From a checkpoint of a small CTC image transcriber.
Training: normuon at rate 0.0016, 6100 steps, batches of 128.
Rows from block 5 of a small CTC image transcriber, named by matrix and row number. Rows with one number belong to one channel. Each number is 128 + 24 x the weight over its row's rms, rounded and kept within 0 to 255. All counts start at 0. Numbers have three digits each. After the name is the row's rms in percent of the matrix's.
After each channel's rows are labels from the 100 images, of 14976, where the channel reaches its highest value: "strongest on" is what is common among them. Only what is clearly more common there than usual is listed. The data: analogue clock faces.
# convs0: expand 5x5 conv (model.blocks.5.convs.0.weight, 288x48x5x5, each kernel summed), inputs 0-47
# convs1: project pointwise conv (model.blocks.5.convs.1.weight, 48x288x1x1, transposed), outputs 0-47

convs0.80 114:109113167122111090113121150152112163146144132121087097154164107158115121114097098110166110091124126118123143098128160136176143134130119157179138
convs1.80 100:081126105102156127132107135132073108122146088144156150135122145144132102141118134148136154125125087137172115144100143090098143128067123151093116
strongest on: minute hand past 8; minutes: 40 to 44; hour 2

convs0.38 087:141137122138122150154081138092121140130138143143128133077087112100092123124107155167127100133142126127181148131145089116166162126156097166120108
convs1.38 083:114153114156115153170103136095121117082156095114104141111139157111146151103144134091134128128153178140102134134099137173108127124093092132107164
strongest on: minute hand past 7; minutes: 35 to 39; minute hand past 9; minutes: 45 to 49

convs0.61 100:122136123153098133138057109117134170127114139123100136129147130119107100109156122142140149097116145096154149106121099125131132141145121164212132
convs1.61 095:134139118116119108135130142145103155148144167149158160113108083139112146151154163121156107155147142093125160123146171099159157156112122142112069
strongest on: minute hand past 4; minutes: 20 to 24; minute hand past 10; minutes: 50 to 54

convs0.84 093:124115149066096106149122098136147136119149149124163117126179129131122104153121147098117134161144157119102147157145094129070096147116159138104112
convs1.84 089:089096075116151136103159128154131171127107124135149111153106117131074090113126123145138163142152134139129134124108176109101124125129139105181148
strongest on: minute hand past 5; minutes: 25 to 29

convs0.56 092:063172125113091125098145098157155146180112140160131130116138131123104132112128103132130137126110135118115136139109071121177157128156095131131143
convs1.56 096:107137132164141155112105121104149125135119127110136135127137094154172135107109158113126171100147117169072104122098107172127127185119121143138158
strongest on: minute hand past 8; minutes: 40 to 44; hour 10; minute hand past 3

convs0.150 125:138114154106150086099156121123123125098126172132154133138091162152094132122125085161112115119126086146121093154128173134148100170110111147153129
convs1.150 112:121185100134100150111150130160136140092141163085099147118146150133113157068160110153116119144132120130104124139118111115158149115174155134146148
strongest on: hour 11; minute hand past 9; minutes: 45 to 49

convs0.206 089:114150133142144137058116135138118147142141103125136169158127122128116106093148142118106139141135139134098167117104101063183093140119127156125140
convs1.206 093:126125145136109133132134136112139093121131131130102107137133140173130165127123123177144119098161110192076115074135118136114126177100170130115137
strongest on: hour 4; minute hand past 12; minutes: 0 to 4

convs0.138 095:143137112122141132149174109104086089162123129129145160103083147085113134135150139141146096101133153141153129157128120145169098104124074138150113
convs1.138 102:130107140160131124122117087130129175115140163142107140163143130145137103076113108120096164138093136134085153140101142145102127146125141076080134
strongest on: hour 10; minute hand past 11; minutes: 55 to 59

convs0.215 108:165120117119186113110115083109107146128115150111148155159127146103123129152070125110115127122155125138142122130099089131203126131108115136143145
convs1.215 106:182135165154168099141089128119146147133106118156117090113142131142143133104101145146154159174150112118158120097099105151106142110129155119089144
strongest on: minute hand past 7; minutes: 35 to 39; minute hand past 9; minutes: 45 to 49

convs0.188 096:142098108151157106147132103112110133139130161099131124130126129146147138123121129152138079127142120093195101101115177143177095146089102106136128
convs1.188 111:149104161102119160094123141101114108149063170149142138143123147126101161102145103077129163106136126163128144112128122109103134135153151109097140
strongest on: minute hand past 10; minutes: 50 to 54

convs0.40 099:153159124149080146113135123115125103141139114143124128127104111138150111124135155112090099189138158114176140116114150130129107098077161176105120
convs1.40 102:158148178160156061149147111151126126119120103138109149113183135127157133111144136133159149089127137123141112163132123097121177144155129117111119
strongest on: ticks; minute hand past 3; minutes: 15 to 19

convs0.114 083:156172118117082101139153111112115108161162138148154170145158114119160105116113134131116102175138111130122137130105111120165148078086121119122102
convs1.114 087:125146176115183131087123121141143121120161135159119091099137118111128093123072092107129148150120163144103108178114116110107131124145147109123105
strongest on: hour 10

convs0.85 095:115103146156144094130147117101108111136134169090141148143147128132185137130101101136126111102126110072181111146108111114174144125139095130152114
convs1.85 083:140086112136155163107154151162122151150137134146121121100132107140110109111126092092133176155115124139094105139187134157128073127150130154129111
strongest on: minute hand past 4; minutes: 20 to 24

convs0.63 101:113119093118167147127163093078107132091128166125117177148117118140173125157103124143163090111117138112152139112117090151117098153139132148137118
convs1.63 095:165133150098099117134129126151130101119133126108093115123080105086075126087128151163128101119152146114158131134094119128170134111115122104164168
strongest on: hour 8; minute hand past 10; minutes: 50 to 54; hour 7

convs0.144 109:123123120112129151117137085147133146104106162121090129140086114144161157165128164131119094156132133116135101117117135198116175096097103142125128
convs1.144 116:083147133132119113137146208140117149115139142104101117133123133126124146156071169121151157114142154129117104111161096165148138147153124099125115
strongest on: hour 6; minute hand past 11; minutes: 55 to 59; minute hand past 8

convs0.239 071:122200159104143099121159102094123125135132130159165148115117107139150078114125121126113089159110142137143146165094128141134113148083110107124119
convs1.239 099:144128112073147155104114063150132164117122102136142131146136128113145142117115108168083138121135112135093091129129110145127086073118142131134098
strongest on: minute hand past 8; minutes: 40 to 44; minute hand past 9; minutes: 45 to 49

convs0.42 119:121128141172085134108157094139113096120128122106135127166140077166140110121136119133111078120193135154120138137147097150118082143131136127147131
convs1.42 088:168110147138164099151117129119151090077176109124142104139129113117077111118116122133152111138111125094153140134095111101121130066150136102113142
strongest on: ticks; minute hand past 7; minutes: 35 to 39; minute hand past 11

convs0.212 123:134182120109165132114133130125095119154125185109131144109105142105144144131087116097117132103105132147138134055091145141167151144114128120151138
convs1.212 125:128120105157141124121110144118118120136106110176147127107134094132129046102131106086146154138092104112134164186124136111151148142114131136104122
strongest on: hour 4; minute hand past 11; minutes: 55 to 59; minute hand past 9

convs0.5 098:096152135143142167123157117134137083148145101121111178116127142093137104156127078146134091134145131174127083157095148129165118128121111119127100
convs1.5 085:158111125159154183149126134084093154114099149126162117145148126085102132166151155134091127130152126153124147144123130068102108136134106137128123
strongest on: minute hand past 7; minutes: 35 to 39; minute hand past 4; minutes: 20 to 24

convs0.274 110:119127151158136137146120130156090162124104094153125126106120140133086117139103086137159116121124145119188131160078153166144091138112119099158114
convs1.274 104:132090178085116148177121123100136113148144113096124164189088138105116134115142140163131103155141136154126116123131143116101120133090128138118165
strongest on: hour 8; minute hand past 10; minutes: 50 to 54

convs0.222 127:127146127062157163122144129110131163124113198106161123108123158110124162142084116141128127104107109137149123122128125131148136129131064121150120
convs1.222 104:105174161158125159114126178115124154083127128145131124125146105105141127115121112120123127115105120137068158152114110089143148175126150126080148
strongest on: minute hand past 9; minutes: 45 to 49; minute hand past 7; minutes: 35 to 39

convs0.254 116:125130111109180159145132132112121160140113175109139115070117118124137134139107110113160115127129134163178126146101112150125181099107095104096133
convs1.254 115:136117163137167138128112139126125085111169119141123140153131184112085124119124150158106117139118144144101142092100155139073077105115113125134155
strongest on: hour 2; minute hand past 11; minutes: 55 to 59; minute hand past 10

convs0.103 086:141149124158111085136150144126128087112114137121099142177156158096134094124145141102119098159178089156146137103135113113105110137102125171110139
convs1.103 107:110131142111099131142147148147099139139141175068140124101111152142099178135123151134141070141147196117132107124123130132090117127135111119123151
strongest on: hour 12; minute hand past 9; minutes: 45 to 49; hour 6

convs0.238 087:093149178115127174104147178154141150119175116154110091123128121131148112106108137075151146115128110123145109135123160122110091151147107099125125
convs1.238 115:136102129110170104134140106138141121155150165107138149174143146150120155134105101138137150131148113117131181163149157082093138158127116162173133
strongest on: minute hand past 4; minutes: 20 to 24; minute hand past 10; minutes: 50 to 54

convs0.230 100:107107106176118132134157090140139138136184136153077145132127116132126121127114113111121115082138116107158103157093123173168160098141138127096134
convs1.230 098:114158074135134125143077121120136144087145115124173164142108084170144109128142105146132115093152134168120127134082134145153149127115106119098123
strongest on: ticks; minute hand past 1; minutes: 5 to 9

convs0.17 122:142142115115164121109114113109105174078118116187140185110120154137159142145122103100125123133121155125125103120121085156101156098150125145126104
convs1.17 091:165109104132160133130137116167127117167152138141116163142114096129157098119130130171130133122138133139122143144152121096178106057119085138154109
strongest on: minute hand past 7; minute hand past 9; minutes: 35 to 39; minutes: 45 to 49

convs0.70 117:079119156134135144127097108151090125120138149152145164117095130122124137126131120120073164140124143091139110129158172150166166120111074104129127
convs1.70 118:172115110138128137137130151103138172149121121124126096097156092154120107177119097078171123144147157135124123148101109099155156137116098142100106
strongest on: minute hand past 3; minutes: 15 to 19; minute hand past 7; minutes: 35 to 39

convs0.27 104:106103116139112101150166108117125141101168149113099128119123127165155136140150100136122075152129111170165071138116159098121135136150138150091108
convs1.27 101:088169117142120137111139161166164105118139135102153136109126107136123132064134140144129154087122117134110091097181098107168104113133124108134127
strongest on: hour 11; hour 12; minute hand past 9; minutes: 45 to 49

convs0.146 079:098137125146143113152088083112155150089172132126098138095144096157123124153115104134103101174102122146182113150109142147122121126136132139096156
convs1.146 101:158133104097162176110120083152148168111150107107110127119188126128141127093142149127105148084127117099111136099119098095106143132137129118161134
strongest on: minute hand past 12; minutes: 0 to 4

convs0.118 091:148154143146143108152129102151174120109141140097137125138144117123123074132100114164095105120123094120125132078122116110161115182097136168158145
convs1.118 088:111148118091127162091137105132126150111096140144153118170140147119085144159126144126145166122123062124111130112141123129109117171111174103166131
strongest on: hour 12; minute hand past 10; minutes: 50 to 54; minute hand past 11

convs0.0 115:106138164096145125138120103107097161156145172159129093089114148169123155119172147126124133100126086144135132151074139127124116116116127138137085
convs1.0 102:163103189098158125132115122119121100117115114142092121114083114129138131098122133112080079114074135130101136147128153135154145090135126111100119
strongest on: minute hand past 2; minutes: 10 to 14

convs0.153 098:132186115120156114102147118146126096165133139089125155153138145151153110153155079098149104095136115124130109150088143101160119153134103134098103
convs1.153 073:120149147158110134109144088111111145150116106135086096156105131102074125121109138144126147150175129168123109187118144113160167142122117154137128
strongest on: minute hand past 12; minutes: 0 to 4; minute hand past 7; minutes: 35 to 39

convs0.142 092:123159130147122137142148072093173171159146131056165148140158105109125116138146102133132106134100122136137148115114107101103153108134145123122106
convs1.142 113:148123094104126130126119186155127121106085147141101114160118129123114117133157166138130152177145108124156173155133133122147116141168175099123160
strongest on: hour 10; minute hand past 12; minutes: 0 to 4; minute hand past 8

convs0.262 099:075146110113118124145101132143132171155135118180119143116124085153134134077137143157115093106123155103109145174112122153149145136140131081116114
convs1.262 096:114131136155119136139102079125135099120123098157192095135130140136148134162120137103116149151104147129117115074094096120124108104087135164104154
strongest on: minute hand past 7; minutes: 35 to 39; minute hand past 9; minutes: 45 to 49

convs0.20 124:152125128102131142140133151119107107104111143172186135077096147098125132144119118100127127102166083151160093119159147141150111141141109167136106
convs1.20 094:153144109170098155134117115125127165131155142085107146118150180125113167090140109117110105126140097116112123141109120066127117118157125084117155
strongest on: minute hand past 7; minutes: 35 to 39; minute hand past 10; minutes: 50 to 54

convs0.271 096:115147136154118134109094119128086129097103099127145150195127143125145092142135087152125106165168137134136136143145101108147085173132126094132135
convs1.271 102:170130129149120083176123142123179130142163078152129120131140104132109127125147138172162115161143161105142111140136153143118135073151131116125148
strongest on: minute hand past 1; minutes: 5 to 9

convs0.260 080:129146120154149096139134116118135104144144155101131151105134097118124125129138128112139079123155118138173117107071116168168163100083124138169099
convs1.260 092:126110175184175110105108128129160117133121117159141122150132129127140121136113136129121175109099103134082117104113094092097126128158152107079118
strongest on: hour 10

convs0.106 121:084078167176157107105132096112150117103170165117141129155140135141118125100139127114119141088145134125155117107122100105167128122104126136176123
convs1.106 080:122115089077154142110102104138136129150099105151111131097119141113127110164120094101077132128150090134117090109130098163134079112132164134112134
strongest on: four ticks; minute hand past 10; minutes: 50 to 54; minute hand past 4

convs0.19 116:131175100153142115065139125131132159115138126190111108131116128124158110106113118090136141114131133131094117130117170086165127153098144164130110
convs1.19 099:070118124113125133133180137131123176148136117132145119129115117117129176122131159152129116127126129189126127103183091159176110114118116129106135
strongest on: hour 5; minute hand past 12; minutes: 0 to 4

convs0.263 106:148178135124116129142176117139162168155087118092141109109152131150134135115102138144117088120085107116110124151100132149140090119123092132180133
convs1.263 110:155123163129119077118101195117100114154107138136137120110102093132143073111125086104120141129106135086115144149126120140121131135145166116108099
strongest on: hour 9; hour 10; minute hand past 11; minutes: 55 to 59

convs0.284 108:149105147090149126142121114101104136102130148101134151141091114159124185123184111133135141089152113111133169122096122110134157122152071133136132
convs1.284 097:149154139119147104139151141157085163146150138122098136155138156172162156105146121171088087114126101104124119060134123125137136145133127137116117
strongest on: minute hand past 3; minutes: 15 to 19

convs0.107 125:126151121154117114107216128099117131117141127087144105130149117156146094112131087125144102130182152118118136172099130128129125123118111114107156
convs1.107 105:152107146134181120138107157152157150167130121134116126131103106172097118144134163151138110165130158144169115155123139122186131146125155144150093
strongest on: minute hand past 4; minutes: 20 to 24; minute hand past 6; minutes: 30 to 34

convs0.276 092:126156112101131141103105114113154140134160155102143112182133102137146118113161148131117122168126111121141132108090155129139104063120177148122086
convs1.276 089:128129141164154090138125093119140106145086113161192131162156151141138110102123120098122132129169115127109134110175116097106141140098155143093131
strongest on: minute hand past 1; minutes: 5 to 9

convs0.279 105:127072128133160153158155108130102098115125140109123128123148137124123150110113132125157080108132114109178114127110148133158084170127114124193104
convs1.279 102:140080151125094126141093137124103081151157124088157115127116181183156111165130126103117130173128148112101147141144137134103119105130123133137110
strongest on: dark face; minute hand past 10; minutes: 50 to 54; hour 7

convs0.97 135:109097101175151136121118085169130130124166127071151132157136098172111091130146156093132109136146136109133129114121112108173143145144104129123106
convs1.97 113:198118097126126102124126133107150132128120087114095094104174131143111104129120150149121123142124141156129097120150116109153109092119173110149179
strongest on: minute hand past 6; minutes: 30 to 34; minute hand past 5; minutes: 25 to 29

convs0.277 108:134159119077101105168120107134079184175130135107143147131149129133138114132156149159139108150144129066129106127138115106155108129127133109100117
convs1.277 099:151155174133079176072124108129131073129096100140125125129150152084093145136157111129160123160132125131163125123125149114129127144123140098136124
strongest on: minute hand past 9; minutes: 45 to 49; hour 12

convs0.139 098:120137147185085119086145146161111119155120103115154094151125129173121125109120137089089112134112138122118131151127164088143100154111155147158146
convs1.139 092:167139128119150144055111119153114076151104147121060122089146152140125099118128134136133137149135100129124102145140104150158159138123146121139139
strongest on: minute hand past 2; minutes: 10 to 14; minute hand past 12; minutes: 0 to 4

convs0.127 085:065202135123159136135140131113104101096129111137142153114112121074138145132110130155134104127128143078122116113151137143129103146159136142160154
convs1.127 103:096159096118152135101133120134180120112129142116144111115144088122088126138099135142136119181156130124144174142151132125131146136068143115129074
strongest on: minute hand past 6; minutes: 30 to 34

convs0.194 099:151155116147136128091171112153136118097153126130125129116162109164183093109086091092136078119102102155164116143129119129132150114148139117121140
convs1.194 090:129145086156127104085134141114150135128128068150148090140151114127122124129181146098148116130089129117180120131125099095126154121172122098123123
strongest on: minute hand past 1; minutes: 5 to 9; minute hand past 5; minutes: 25 to 29

convs0.105 101:112146116113111142093141159183115151107126138160114127153104123134168140084152155091108133184156122123121092162136134103135089100103132117115129
convs1.105 090:111121152131125064157117164152134151116138114141135139133133095110148118103110098132123098102093140137057117095163106159100129141098097122131119
strongest on: minute hand past 8; minute hand past 2; minutes: 40 to 44; minutes: 10 to 14

convs0.26 108:154127164126191116114148073129142111117135122138143140125150169115134095132090100130133122125093114091129155160088132167138081126127122118156124
convs1.26 095:126109127138182115141091161156126108149156129119095124129139143163123119167163144150119104182132098114157116097137109109073104124119169130126136
strongest on: minute hand past 1; minutes: 5 to 9

convs0.161 099:104120147119144128133148103123146110104152122143138109131096115182131146150146100147142122110135140115160101155074162161133150146101126118086063
convs1.161 094:087133094104090149139097117123107127131120163128131162149127124109126163152161086132109100109129098136135106080135116110177153115121091087126153
strongest on: hour 12; minute hand past 9; minutes: 45 to 49

convs0.152 093:139182114135126152153131119148161082150111156089129155141136124154112131109095182145115132165148107078135118100134117127087096119112113137116142
convs1.152 106:144113097099112133141086138119105158155156167115140131117143148144119126184136121142154101103123175089106115125126137188159166135116110110122110
strongest on: minute hand past 8; minutes: 40 to 44; minute hand past 10; minutes: 50 to 54

convs0.185 102:112145137163121120117138141153171098111161111152109122136121115160155100081142126131158105099141099135125103093077155134160127127099089171114142
convs1.185 107:109130109152170131126128109138138104172101150170076151116104129104134174140136127158157115127151123188152118132135115090145142118125111168125104
strongest on: minute hand past 6; minutes: 30 to 34; minute hand past 12; minutes: 0 to 4

convs0.253 080:106135091143128112099103129154113132104105107171195105156161113164132159158081122143097123126150126110092126147103142109131112128133161139150115
convs1.253 077:121133138158118141117165069132153172159152114132132106138126152103134169162121138142117138163156144162165078136154108087128110146133155143140139
strongest on: minute hand past 1; minutes: 5 to 9

convs0.229 095:084175145123093146139099117163124090117107107135142155136147135105103159161127136155119131093145155075132113084102165119142128153137151127140111
convs1.229 096:130145118129130155126186117105085103117135154107131125156168112109095151177129142140129146183139128136147148122143144101127142168079142144134095
strongest on: hour 10; minute hand past 7; minutes: 35 to 39; minute hand past 1

convs0.94 113:128111198113095121165091139128126114118132104075159118148129093138157130116142140176125115157148134106103144114123130115132091163092133157135144
convs1.94 104:179093178118135145167063144122132105154109113123150137117137137141123114138150138126133146167131138133171171128092127167108148097124152129144126
strongest on: hour 2; minute hand past 9; minutes: 45 to 49

convs0.184 087:136095176108121113161090149083122123144135119138106106114127122142120142129189139137153131103169141165158159131107100151136090124124119105134082
convs1.184 101:105137185084115129113090143121151090142091116149163127140110114162117114135153110084141151121135127133113172086105132163106132099137128148156127
strongest on: minute hand past 10; minutes: 50 to 54

convs0.259 117:101171090143126146101159127136139111126108150159141126148141130161110128101100108123116124128156127100149077127112177089155100164088121142162113
convs1.259 085:106103137165115137132142166102103126138136140131153130154137130113130162165093150168130126106119170179119088132148112143082112119101086146092125
strongest on: hour 6; minute hand past 9; minutes: 45 to 49; hour 5

convs0.258 083:127117162085148130135147157132096162169147113119160156115122130107130077141175116114117164127141157115121121147122142128110064113094152110112116
convs1.258 088:107142100107120174120127152157139090090112106154125107136139140052117137132109132104180145104095105149107134136111113101117135111138123111093146
strongest on: minute hand past 9; minutes: 45 to 49; minute hand past 8; minutes: 40 to 44

convs0.231 107:118163116087094114171108122110124142100125152155124138168108105130110127144132150163136099104161159110119159106159081117120124175127110121168106
convs1.231 118:125121173128112101161156129108101112157167179111164143164151159148131164104164161137108089172120122116133156117145129147117121115121113111135153
strongest on: hour 1; minute hand past 8; minutes: 40 to 44

convs0.234 100:127126148133087157172116096060098139129113140111137160132166111117113174132100140143094150155125133092118159121105141152145155138129096114117113
convs1.234 120:121169146122139160149120141171108143143150143136122150069114147142121128114176126146121136113170118079175163139101095104125136133150132142125092
strongest on: hour 12; minute hand past 3; minutes: 15 to 19

convs0.50 085:141116116122147170178134113123179148106091080132134123105159130104113108157141135106119126094124091129120086181117129141130126119168147153123104
convs1.50 080:175096147129110099159117115117109126120167117114125114108133105144137130154145148103152088192123158121145156159145145130150176105097101107127151
strongest on: ticks; minute hand past 12; minutes: 0 to 4

convs0.163 086:128149114111177089105117135139124138171120135154176106126076165141080131106154114134109156157110135157110116120127080139121121145113107154125103
convs1.163 108:085135117149170161155133141103115083144133133148118181156114115120156177106131170148135113092115149110094118144148138134165144140156148119120145
strongest on: minute hand past 8; minutes: 40 to 44; minute hand past 9; minutes: 45 to 49

convs0.183 097:124092130101139122129124087105145119086105131168129106137141103192174142136109130135130093117150159126125122161081145153124131116181119138126104
convs1.183 100:141128134140095096134130127091107132147135114094101150154094128128140167119181127153092109150158135134082107096129092121142146120106089150162161
strongest on: hour 12; minute hand past 11; minutes: 55 to 59; minute hand past 10

convs0.44 114:101156123089139137087150121137167109117164081151147125154144105177118093119113094111131139143152136158099105129109172150131094122112145154118112
convs1.44 107:131104116130191136111136085087135085103152117106135122147129141104173117085136143119124124133086143087103146116090129132112119100151103096130117
strongest on: hour 9

convs0.141 100:118139169103120123142105112166110160128127111169120148157131140111144170147114120122116095128124092169124151159071102082101124138158131141127094
convs1.141 100:161105100093121109116148097133119119124100116114140141102135132149153101097106069127089146114107123158102126134163152189104086118111104139133131
strongest on: minute hand past 8; minutes: 40 to 44

convs0.111 121:085135118128141143104153118132139110138115102145123146170129093174115119125123137121102094148116134201140114119087141139166073146099119128143141
convs1.111 108:122153139148139154138074142136122149147125144145164104091140115086135124129153131091134155098148118105091098116144127079091134119136114164110080
strongest on: minute hand past 5; minutes: 25 to 29; minute hand past 3; minutes: 15 to 19

convs0.235 123:105118103094189121097109122150136127089134132166135082120127100167098100118110118141113120099134115114134123155133169168152125166127161120146149
convs1.235 097:148084130110075135185123128111151122144125144100135118159103138123129164145107141116155112133164149155113100064129110147099121099105100137117118
strongest on: hour 6; minute hand past 8; minutes: 40 to 44; minute hand past 9

convs0.202 098:142144110163142154111064136140100191148124133153135122131120154144110125154107102149114114132142112113124082132096143131142135151114108174107080
convs1.202 104:109125057112146160148135130075160123111118103129143117156121126144124129117124095133184087101111133147142126185137122106135115111109121112131164
strongest on: minute hand past 9; minutes: 45 to 49; hour 12; minute hand past 1

convs0.96 088:131136098119137160136147114107083189100139159158108163136100090158131105138131108142105104157119162151144144126135100140140114134075115105152114
convs1.96 105:106116168129141094150156131132143123095116125091098117149139166107146156165080131093118159106130164121101109152171136137121121161145153102148155
strongest on: hour 6; minute hand past 8; minutes: 40 to 44

convs0.1 100:097166158094138170138125113136129122078136105130107102112136121133136176112154127190123146128128099126171117143072098125118143126112118149148116
convs1.1 094:092105122134171125105126157126155175145112157154090090129113153126155107166128169101114114130133137129099133080101140155123130118077132139105124
strongest on: minute hand past 5; minutes: 25 to 29

convs0.197 108:105104086152143125077162153149098124137139115114146117108148095144155101110153148102108160132120149088133149137180144123167103156113092126131125
convs1.197 101:145117055125109092101161119150166126097116134122086108136121102157144143122101104142145113120121121143130107151126114112116114121123100093172182
strongest on: minute hand past 2; minutes: 10 to 14; hour 5

convs0.93 095:104142135126154119149135140148135139104168109097116136155180104152123111078132094130132082119140111166114140133127124135075086145117167135111163
convs1.93 084:142147088129140117135128154112146140156147128101077079148124137097119154161144138190130122131185131123142118130080115102153143101130140150109121
strongest on: minute hand past 11; minutes: 55 to 59

convs0.155 082:114068112168126145139154147103113143120152147168111124098112147097154151152123125129135155144144083117144136137105153072106118126157124106097163
convs1.155 086:113144141113181155092121161157127145106114141153139148097180145112095147162093118146132190130148151092175137123130129118121130144131120125120117
strongest on: minute hand past 11; minutes: 55 to 59; minute hand past 3; minutes: 15 to 19

convs0.125 094:125153129114105171116135131109104159132126091138095132103104139130117106133128130146120106134193087102153078138138103170174139123161112153133112
convs1.125 105:167150125121116113179133100140150101068096112132132141126148110121129148106151125147158166073133136131154144137142144129098144134143090081154133
strongest on: minute hand past 7; minutes: 35 to 39

convs0.241 092:081147188109091105128140138131121086135136122150099151110116104167133156088144125113118118132099100163146119167089137110155154133116143122129157
convs1.241 102:135105148095137077111176143141134125106103127124092140102122075176156113095141119115140103091143123144135162117125126115135176111138104160146141
strongest on: minute hand past 2; minutes: 10 to 14

convs0.179 125:116151130147096155146113130113116128166163107117097167149152131094122146121162167144108124164124130143130159106064085126127114110081145112130119
convs1.179 120:106157124101141128106130182160126147113125151126099136141105129181131099105114143104135150127106149081151139128154121160177127118165175124102121
strongest on: hour 11; minute hand past 12; minutes: 0 to 4; minute hand past 2

convs0.267 086:121135134102112130119138126074109105190100161139168168124082136118125164124145129171130118105136138154123140148101085115112134116136120124152087
convs1.267 097:110139148137124160110153148147117120077143134120104135086145137141137116116132164159138186118102109097161176160128128175152115142161102124118110
strongest on: minute hand past 4; minutes: 20 to 24; hour 11

convs0.204 108:119112124118168131147164121137136122130119174119103106142146117101131184162086139142136115098127106149123092126117109154103146115121084113106192
convs1.204 102:097165107133105091103146161131144176138098115117152112112136098172136095094132120127154147088149129173087138158126109104152129139124114116101132
strongest on: hour 5; minute hand past 10; minutes: 50 to 54; minute hand past 9